Rows from block 10 of the encoder of a small masked image model, named by matrix and row number. Rows with one number belong to one neuron. Each number is 128 + 24 x the weight over its row's rms, rounded and kept within 0 to 255. All counts start at 0. Numbers have three digits each. After the name is the row's rms in percent of the matrix's.
After each neuron's rows are labels from the 100 images, of 14848, where the neuron reaches its highest value: "lies over" is the class under the peak. Only what is clearly more common there than usual is listed. The data: cartoon faces. In brackets: how many of the 100.
# fc1: MLP up (encoder.blocks.10.mlp.fc1.weight, 1280x320), inputs 192-255
# fc2: MLP down (encoder.blocks.10.mlp.fc2.weight, 320x1280, transposed), outputs 192-255

fc1.151 036:112135100162157146119142129150129086120178161112149132170162148146083128159161107148131149125113164129143150115124123131121106126122149093122135115123079155116150083075120142145150114129122126
fc2.151 046:131145145127133095095095148119105124126125133113118112111114162119151112117099117111106060125163156130158100147135110146111147104091128140152140184144173145142131110169126130127112142111149136
lies over: hat (39)

fc1.266 087:109154143116101115135139108137155151100125135123157107090101125167130105117175102096107138119113128186157137161142103129133122107160120169145151109122132078114148130125118149084120124161086117
fc2.266 099:111129115129129126124135134109133122125114138130138141147129120122137119126131145126123111129116121111117116122118142118139124119126119136130132150114121132122141131107127130115138130134145126
lies over: backdrop (96)

fc1.408 074:082180145144106161127109150102117137144123104117114114144149123125158107124140160148151136150147125090100117117122111118165135141104148151113081142165105104148134114135158137154088128103148130
fc2.408 102:126142134124123141140136128135113124133127131132139147140137126127111122143133137113138124121121143126134125125133129139133133135130129129117133124119124140123117118139142120137118121138131132
lies over: clothes (45)

fc1.309 033:122147081153100140134090115135155111155153089103150123170096131145142138134128111126148101127172143144111156095086143124148148123127110144105129117135135159137089173085086102112106112098116096
fc2.309 035:125134129123120092093182139133091124134126118131106102128134102107132142151075152131129201155094153114176116129123111123089087131117126125129135132143149160128133117229112117158124120113134157
lies over: eye (50)

fc1.46 088:111167140087157128134134109128118110111129099150123148133128131090121133143103105149127160133098112094109137158148150160135150138102138144136107159094117106120131092153171106133149139135121127
fc2.46 102:121155132114136127136135134131111131139143130122123140133129137128121134147125140138122113116128120138134120138133130140123133136120123130136117137133139114127128132140130137130135127133134115
lies over: clothes (100)

fc1.541 096:071153139122105121111162162168101121121128151139157110051137136117160145131166160145105147109118145109129157143121150125112098106118135142136122147157135145136155109150117119118093162091149111
fc2.541 100:143123133128131129112126129106135139121124132133134134132139142122117108127118104117120143112135124143132116128108134115132128137111120125114141137128134135118127125107139140109125104143125129
lies over: hair (96)

fc1.117 037:139131103183085101122140118153096153105119125143112141144082125080145150135140125186142094103151113134120128120101091126103163139147154131125125149150120175164151126144178149121168142125122123
fc2.117 047:140135119149152126137123109099161088128122128120143122111122111149129158111129100142114121134129095154117118111101162111106122149124120150109115114141122142085139128112143084063135122113136132
lies over: skin (52)

fc1.669 282:120111154142142122133132102153135129152098176151138128112130123190160132138121151155142101095124120121155124112138139138108105077114171119164133121077132116099133142124133130092132143113154113
fc2.669 335:167133115120129119113087160130125130110142097096136123126138117111106087138162106095136151145122116161137115138114134141137123156148115122111111144159110144146129108090123149183121107150081144
lies over: hat (47)

fc1.571 191:083123119122123131136124104107159188162109169134103124129143147105104134131184170126119085115140133103109169126132160123119113111142145172094084116131164130137149132182117129118133154121133141
fc2.571 179:152094123146142125102101111137080074074173140113136122113100098117157137109128113128132166128160132128138117127105101143127159130143127094155133112120066137111157149126127115142126132141142136
lies over: eye (61)

fc1.20 175:083127136168130126079106133096134124090118126133143130105152108149129149093125091144116096086136118183129141131140130122115085134165146097157128094122146132163147131126140157162116141156156114
fc2.20 161:138138112124125135131138144171135128178134142122106122156114117140117174149143158111110112144132130123128139102119127112117163106125108149118147126118086137116122134151140116077123156109118128
lies over: hair (36)

fc1.392 041:119099138108084155128106148164098066123159116134114102155136155168186140110099121126112169105109135094163154132129100121100126121149102091161160116176075095099103112115112089134162163119119117
fc2.392 057:140114125118112119127161136159129148159137130145156139106099164153096132134145136142151115107131141143138134142101108134117141116139136121132135153101161145125107142151129146143124132128124108
lies over: skin (88)

fc1.667 037:089189079120125107106137136126110099124130135131144092133161117163120094117153131146132126131127145143117086160138118124116180133150110165104106128100116133182111123138110139103126098137078107
fc2.667 040:141117114118130126126155129127157154128174129139156142115132109106070154157152144131109114157097144097140129108096103158141114162119116104155142131146159100113127090100120125125159140129152115
lies over: hat (44); skin (38)

fc1.617 155:173151138107148133134174102130120090122160127110139111142086107089115151167131144174114168127122109093155131107113182128133155151142084147139131105150120126118105087149137109131122134154118110
fc2.617 131:131143128134166131123131173137112135167138121117123150141154125119115150164091105146099121095128141111110116090124132133108126172115105138129129132107111102151136123150150134109125135149157115
lies over: clothes (44)

fc1.612 031:105105141098073111110089094113115107129116135121105129100149147112083117104151105125099137147138148107146137151183119150137138116138099171134099142095092102130118117133122144125111124140162176
fc2.612 035:129120114119153170106122137156116149067168122148155107135123061122126135123115131121143126132116113122131122112108140140133130122116151094162093150164132141103167121152102157085126170152128114
lies over: glasses (55)

fc1.460 150:107151150109105079113157121106149155105150161172134119106140146117135120084172165169117114130091134127158132140126114112115095095152092138151127149136171070133155122157126142103108092145097112
fc2.460 128:104121133162131101111148124146138134149107137116138132142118105111147126110123130109125122126122129098128128140122112112105158157136097153127154151109123115101150149110122140106126117144133120
lies over: backdrop (100)

fc1.2 162:172158133082143120145146138144117137127116106152092091144119137073113128148154165159142146147095136100157121140094180130137122140118121128125092155134138139123096085169160123106115106125095150
fc2.2 134:121141116139138120118115106126160150098119155104133103158124092135121108128135099095177108152129149159109129142114094139170151134140153144130156118107107169114154110134132140126121137136122133
lies over: clothes (30)

fc1.299 139:125157138137136116107142085143107121091135135115152126159137139130124121161124136126133182108075139131158091162143120137135161102108091151123164172122180122119128111133130165089108130128091095
fc2.299 122:126146125148146100146104134095146136145128124124136141132120125120122123133146110098129139146163105129117132123130115113119139176126131135116128130140099141140141097126136121135125131137151130
lies over: hat (56)

fc1.211 031:139124163121117106152112148128124156144113153136143100137122125106082141121120165120084147114104155162107161119108159154127135114140085103099109151116130097133079132176123149114096112088179117
fc2.211 037:111070114110113123091135129141120135099138100115136115121134096175167109131089088147112121109111144096124119098136160090140155128134133093125104117150093128128132113098159133135122109109130101
lies over: eye (47); skin (44)

fc1.61 089:123207133114144126111117142120131128135083130128138119157102151148102129106145106146125128117135139152103110143131118136136091145116147130089140123154131117127110147113100137124143145160166124
fc2.61 100:129139115112112118135125142135128117133124131144146148122126128125116132130116115133123107139120141126136135139132106132126126117118133134126120144141131123128126116132146136118116143123115132
lies over: eye (99)

fc1.202 204:108116132113121115092141122142123146111140107158128049128108117120166125069147095085117112144169117161154155155199116119127128131197128119166158083119108082126143136114168131142140166138130075
fc2.202 197:177131127133174153121164118113117123149135137104112154176108136124125132176073174140116137100089160101104094116124117135131164158069119162089140150133119157137109139149133158096140120135139167
lies over: glasses (33)

fc1.15 155:127138123162139105154189173101110118140170096147135119100098145114137150095117089142137144157135124164151127152076150136107159096130097122149159139127147092142151136137129105114135170145130141
fc2.15 126:128138129105113117118112130125133097115118139137119121100123112116153139094132133152136126124167130150140129120120116124145118099148118124134103135115099121125117141125124133174138143165140137
lies over: backdrop (96)

fc1.76 193:122141128138094142099168102145106144167113160124125118132148118169151111134135129166151129128099143131161125132094148133139149066116154125145137143123133148065152156086096125108121156106165120
fc2.76 194:156119114131130125146076135128130135091161089119177128112140143124100152131145091113104153144170124114127133130127123127101129173135107121117105123118130117143143109135116138172124096142093187
lies over: hair (36)

fc1.250 036:094170157167145091131158098165137122141111120139118133128116115113144119145161166119170152156115141139159132123133142167126148121083081148174152132101146126167147144120160111100117138125137178
fc2.250 044:158109125123157129150071095083187134134141132138128148123147102111110106154108098131149114155091119124145150133100125091131108133109113149114090115146108125126163128112114111121132109122109128
lies over: clothes (34); hair (25)

fc1.308 037:115182147165186118115126119122133138157110157122119122116118104107091153150112173123163122130144123118096158110117155137080097139177123128147084107141120096112178123159150130109124122113117145
fc2.308 037:141142126147113136186135077117103100113145096111113108127136147156159125109105086102119130125156143163172152116086124102165126080112131141124147151110126124123089091132114098093114118140109151
lies over: eye (40)

fc1.81 038:105113170094132139110113137117106137136142100136106103138117153176125125127122130112140127126081167131114150166098105088165148101104131108142128110147113094159117159134098104146084101114140123
fc2.81 043:126129139136128104139127192152131163153110138119123133161140126080115157152138148147135114123123122128123116106137145131103117173140131097150145154149128122102177181111130168105147132152185114
lies over: hat (34)

fc1.375 155:119146135163108112164177149101132156130152128165129122084139123102124142060153143169138114152094119121165137122117150136079104117152066105113146133136172100107169155152102121089133138142105128
fc2.375 132:082137125118130105105155133135158120127119150135130136124108138131144119080130124131125116099130113165138108123139099116125150123142094158144147140115110097114134125119131150141116139130113119
lies over: backdrop (100)

fc1.738 041:113096118126130142138102109139138108115128107143141126171117132114153128158108098105107147148123114140122145133175148141102099112104096121121107125147070110127115076125107104076140079113154132
fc2.738 065:162111139107118095111161171125110149121144129138137124127115123156115116116137132104116123134149144122114137134112097139136147107133155116146136129108147132113115122152129143173117161119122120
lies over: eye (31)

fc1.488 036:078086070135140117121124139090092129100116128126146133148108094140140143134124123141078092170097089125124115146128090147082174109114132124140116131109075131133133131124105134118178156102139144
fc2.488 036:140114116130135125133151121159116153143144149144133126113159151116101112169125123172134105115145101122144128106120129150107109095119128194120132153135121166080161118088141104111128116116121130
lies over: skin (66); hat (31)

fc1.459 044:097088133160128143145153130103147136120165103101139091158107115112163134112119120083101129117123121119149149124154174160084114147108115082137113107118103166152113099131120113102124095151088108
fc2.459 063:149129147172124117126149105135080125131088105136131129096121124143118144132116127133129123127164150125131137164143085121096166123116140147120151156112139136108099128141110125161109151137134135
lies over: hair (29)

fc1.228 092:142160145096119125118117153124125120134144117116119129108175136134126118165136120142082159153122144154113131111141125144164136131122142128121106170155135107143108107153139131100127138095080151
fc2.228 099:106139135128128115125146119106116129115145137126147138140125134121144128125142119114128128136135114123156132130124135113129126142123124124121137111127150149127122118113128135139123111130143129
lies over: clothes (97)

fc1.274 038:107120058115123153114152166120136146110088139068080121109120144117129102150105138078092154155155107126148088096166118097108105171137161111097085134138106083112139097138145088102115129122110145
fc2.274 053:129128111132097145148119137127113120126115146131148159143121119124096142151119159126148105127125137144122132132136130141138136109121131130116134112122140115118129118115136144140139112144096093
lies over: hair (28)

fc1.509 037:108160102155113132111113142116097121152145131121177080137141123146125141115118154138128118097164098115089179093122113111090150116102152116113152133098108144105124150143159092100097132111107142
fc2.509 040:126141102143107157121133122148122144105114102173119123112137114114096146154166157115115138154120161118176152123136115160106117124136090138149094123118118118137127128147138143115107176146167125
lies over: hair (42); skin (35)

fc1.149 109:078156150119137124134099101118137137106091125162081105120106122142134163127162117195137142118106093096138117143149163146128115108169127127110165143129141142106089099168147115113147150100106110
fc2.149 105:137153134128125127137133115123125144126131132138130114133125132137105099130137132129139131135127139164116124130129129130132146119139129146136130114146125133122123136144125119135137141113129127
lies over: hat (38); skin (37)

fc1.702 105:138188115077158139149158111159114111119141099111149138129105131108132123146116136168122164080101123114095123156154138134127149129104136169159125143090105091119110122124162120124131114103099123
fc2.702 109:137151131118133131139133128136118131135138128130134134133131142139105143125113140127119119123132137123121129122127118134129130134137130141137130132134142119113127139144142132114134130123116111
lies over: clothes (100)

fc1.128 109:106155148072120127147104140167139130146185077140103119105124132171134126100129148112089092102117113142147129166128110141130125115176119128177137160100111077089125086141123119137119141107141091
fc2.128 098:111113130137121120108127161135107141147119132131124139145148145112157121126135121119140132136153129159157116108130136132116143130106149119111114108126133143163117140118112117135116121171154165
lies over: hair (65)

fc1.286 187:130105121094128138123102151147118129138142127126119156104081166174138140113129119113145128103114121128156117115168122133124154117142137096156112111132119098135118144106112177160128115110080062
fc2.286 164:162088121092149138120159128165096135152109114144132109155080112104126162142113124117119164118122098147143139154122173098162136144141147119120129137111166140141133132108166134070134119172112135
lies over: hair (48); skin (48)

fc1.226 096:122132138097129153151113160159154135090165140126097102108125129154105137136173108126144102101133150120123120134097125141150095108189149147159130110114102106140146119105106138136115144071149077
fc2.226 093:132114128097124113107133133131137144131108123133124139128138125126134117117128115118115174116142111133126118121121150136124140155108141121126110142125160160112131134138124138129135102159134160
lies over: hair (54); skin (45)

fc1.190 175:134154136134112179122135122117136128138141109138101113145133137104069164128154164159132142185138110090087134132142123143162154150111120154131134116137165135116161163140149119138135145129124170
fc2.190 149:130120130130146141121132109123137126141126129098133105168143138130130135131138104121084111129147119124140123131145120138119141152131111166117112121142157105085130120166144119141122116097126086
lies over: clothes (62)

fc1.240 037:117156113126130147128119137095119113162135121160106109078110111165157093095156077137125138163121180075095079110118117132148152128128147133085086091118167144155136159129078152080110146111108117
fc2.240 043:135151119111131141121127101159110141127153127132122109151116161139101117133075129100166158112135124138121144133139142116122112144107138136100145121140095118132115107145132119134116138134106141
lies over: eye (55)

fc1.119 040:141203137130173110143123155137152129092113141144135113134119065100133106136169139110118151100153119134120155086137118135128109135136132103120116118115144124148129145173136126148139149129125167
fc2.119 058:109124117122122158133120093125124149141112127102149134120144132129110130114095113113127106097118105127126129098139165131131136124118117144116102115125116129138152109120131113139112108159136124
lies over: hair (64)

fc1.126 096:104194152104147119115155113114097101116143124160117147142126135122118117136122157163171130126097138137145133160133180129126139120148151162138094128114119132123153118159159116131140128147140140
fc2.126 102:125145120113134126131140133132112132133130139142138138137132128124127123140112123129132125114129133120138128118136116124118115137119138133123116125119125132139126128132137119112126134122119120
lies over: clothes (100)

fc1.490 144:131092144118112147132153100148173098170111113112147079158099087143144106108129133155088126081151109135140164149221115120101145153148109114167124127114118062140154098153138096111137142091101086
fc2.490 121:118103116115138118163124172101142134114127127150129161103170158167123127132102109147128122175146143107122095100095094140147116122103148101137146150145125147143108131117092168181121107129176176
lies over: hair (79)

fc1.611 096:096169148144116124135119110105130141118125130117101120111166127156114127077157108155131096120148151128091130109108098118143131110179133161150126155118136096118157147138154159111117111112162144
fc2.611 108:126129126132132124115145135147133118137118129111129122128118143136112112132134139118133133120112122131122135129144114128131130128139112129133135129135123135129131121126136140106122129139115111
lies over: backdrop (100)

fc1.600 322:103146147109107130142128138116150133156117151169113151133116141115109163107079147163150138100102172082146128076145142119116151113116096139140126196088148116123116124150104147050125129125094154
fc2.600 322:114131124113117124127099130132176114134086153166109143144105121093124151148081153140159114093158128104140117091121141158135148112132100127114144159092115147133128130132119095097141142114146145
lies over: eye (81)

fc1.205 076:099214130109155106105173129153091138145103107133123133142130149133119116136142125163110127125114139128121130135147158140129128122117163139130139154138147130114126135149132099143144142122085130
fc2.205 104:120143139125132128142142137137130142137140131147140122119137139137116127128129131117128116122136137133135126126126129137119132118125123139123121135131139123134124129132136127131133125129132129
lies over: clothes (100)

fc1.337 156:106137109142087096108167129118116168141116156182134120100152140081135134103166164154122136147079115123148137126123136138105095112134104133123103119131183089120162151127083125113137109134125108
fc2.337 133:107131121125129128125131120143161138130114159117136144125116094134149132106117098117128114119132114116128110130141095126117164147144108147153158131120124105105142137101144141121115082141130116
lies over: backdrop (100)

fc1.183 031:107149169098154111101123162137130111099172095114113094118138125140148106131148128102128167109119176136162119105153135116140169141175141131148124126169115103129110145184113131075170154139143123
fc2.183 032:119104128091089133117107136146134122121120140122122113115140140093150142136122119131136154114128155117163118118133093133114160145191135142135119188119109121114121151143146137149114149145137112
lies over: eye (59)

fc1.575 034:111108143071109119131096123141127122115115098129104102121113092124127112152168132125113131120125158142158121125139136141080099127112119111136154086117125111107153136194101136108088092107150138
fc2.575 038:165119090137113149111139087136116110137167136129103147133142108157096123135103133086127133129060164109181111118144125132138123153127144126128115121113171132141110111120131106119133156141115117
lies over: hair (56); skin (39)

fc1.157 036:122140155110111123122118106105134113146114108089136155123128090075126142108140126150125149195136136155144080142087080177110102118163155146146118144125104143118103186148099153095176136146124145
fc2.157 044:153146113115110159135104082135147083122128139162130142147185137105122116094140126106136111134089127133136137120145147102149103120118140112110115148143147135146130106094125077111148101116096128
lies over: eye (58); skin (37)

fc1.246 082:119145097135105108067134134139142131134099136166166108153166096141135121130159141146165108152128158151117135164149132162106154151176130119149144147124130098096129103137157116088110165155157125
fc2.246 099:127145123125146127139127129112128134106143141138129142131128121131119125132125111133126116123124117120132136137107140112121134141127127120132121130140137143128134138119117126129135116150120137
lies over: backdrop (96)

fc1.437 180:145112117119128154121127140164119140180130156129099118129094169149137132103106147145113071139154137091128139108169060128136108123144156133142119139100100106169126163128135107155120176116121103
fc2.437 147:103142118103134108120127127156141124106117124122109145126125105102119087142120123112151143097096118150125099122093150111138138121123161118125126138137119179136134108085128159151125101169150133
lies over: hair (71)

fc1.370 095:141152118136093107163115114140139114130161178147134128109130150162112147150182106141111131130123125143139108134158121144132143132188107156128151102183139083124105114170146147115133106107104106
fc2.370 098:108134131125135134122135119118113114117116126125126134110127134165150108133122128130130141122128114146119124133120145114133119128119115115128127129122119121117127119119124140107143115159105118
lies over: backdrop (96)

fc1.564 085:064124118132107140114104109111144170128087168094127100180147149134096143101134136148134116137149138162127108125125074131135133118176148129137149097117149154124143166139149137162130141125111141
fc2.564 097:149117122136147135133111125135129108111125120120142125120125139133125104137120109128120146113122116131136126129107153133124139141111132119143114143146130128124121116122126108104119115162134113
lies over: eye (55); skin (40)

fc1.229 063:121124121113130094151126150147115149125193093148129138095146101142134094168107134143105137163122147168153122125177090108143151105147168128154126111135117090109146133129124125190141102158099134
fc2.229 080:118113127134152138123124122143126090134113127128126129139129137126128125112128118130133136103150102131137120133129158113132142126100129135126119118131137134112116130131105115096123113125159138
lies over: clothes (42)

fc1.339 036:126085178083100106150113106116100103158143103141157157131150109107113111143116137120144160124136129131137138122162141084118143123140137126113101162170122161142153140140133174164141100148134151
fc2.339 035:114086122100137175125095137117160155114106121138121141116097097185169113126091151106118179093097123111142159168108094123113154130178101180104154146103121118113118144141134122134103161130122131
lies over: eye (70)

fc1.690 158:141156144165115140167159123109112155106135100166134116117153137167138195122135130161158121174114109144145108134115141138083128108158078134116164132111152070173135121129131112113116186106143141
fc2.690 128:153123121123136095132111158132114114116169140119148124114112145143123137087146111126126144112138107135134136121142143117133152123148110132145098112114145125117143143114104140159115131163138110
lies over: backdrop (100)

fc1.204 250:156144115139123166110132136160105142125143103094126099134152133107150095105143109108106132118124150128131115147119137170154104133142111150140077137085111101143150147155153119177127118126136085
fc2.204 303:135127137107102128141114117109147148130095127122157145137130126125098127143122157091171164121157115129147123136109132115108163133121149082100179132159116165131110113102129108107122104085122136
lies over: hair (37)

fc1.613 130:141134130130115125137124155105145116129117119172136113108112148099107142077171087189133150167146125100134125160088166138140130086114128156115109142162170088089162121135104093107137107107082078
fc2.613 118:138124130143136104117130097101125109117139143142136124139103122113143158133118113102118143096137121112159121128114154121143134148139119153115143112111142126116125119122130168157134144114120127
lies over: clothes (46)

fc1.498 145:151148076122144136120127081136092122097150109144085119158120158085126124183147164152167132141123136119183135084132166117163131145171097134158133087106123187107115093137145118146124136121108138
fc2.498 113:141142128116150127147152158136120124139129109129126125139158134124132136155086116155098142107150147150128137090164144129101127127116122119130120144112124124136124095127102144123110136121138096
lies over: backdrop (96)

fc1.553 090:158181120108151095118080105147124125102147114135124084175159162125117130129150118159101120148120152144145139141120113154108132103136149149131197108135106117128126133114118117107133106130125152
fc2.553 102:130150136122125128129143135126122116131129130141151153128124130119125119146121141136140124115114143117131124126113123141124117135127119124122120146133117125136127123132126138127126140134137140
lies over: eye (40); skin (37)

fc1.28 123:180145140073108122139133147148111093107124098157108122093114137091118176148119126159141130131106146113143123144100133127151137118110149140119082162108116124130105097143163110135138124100117140
fc2.28 111:122147121119120122136106120130125154120130149136140133120131105137137129132133102095152118137139123138134136132125121134135126135132143137134137127117121131123140109124132118113134135129126129
lies over: clothes (49); hair (41)

fc1.295 179:077138137177118160127097134139166134116176134120139118127152098146125137115140122126102143142150120142094123108164102129121085132132139117149186089126151099141179122124127167108134134117112126
fc2.295 162:132139124116102105140109108106116142119136173157105129111125081150132141150140145114167154174119135128152159103118121119157150090120153121130145116152121163108110107098098158091124110123139156
lies over: hair (41)

fc1.686 271:132148122084134136124130161175137096151113154104182113105135117133164150131096114153148126141106117106125111136187173119148161124125121134130139131137144127088118142092117154114130139124105112
fc2.686 305:159115132114132133119099153168142067100064165072192108091100112089154141129111083109178139124107141118124134145154145114145156143110106126119117104124121139115138134105133183100132167128141135
lies over: eye (56); skin (44)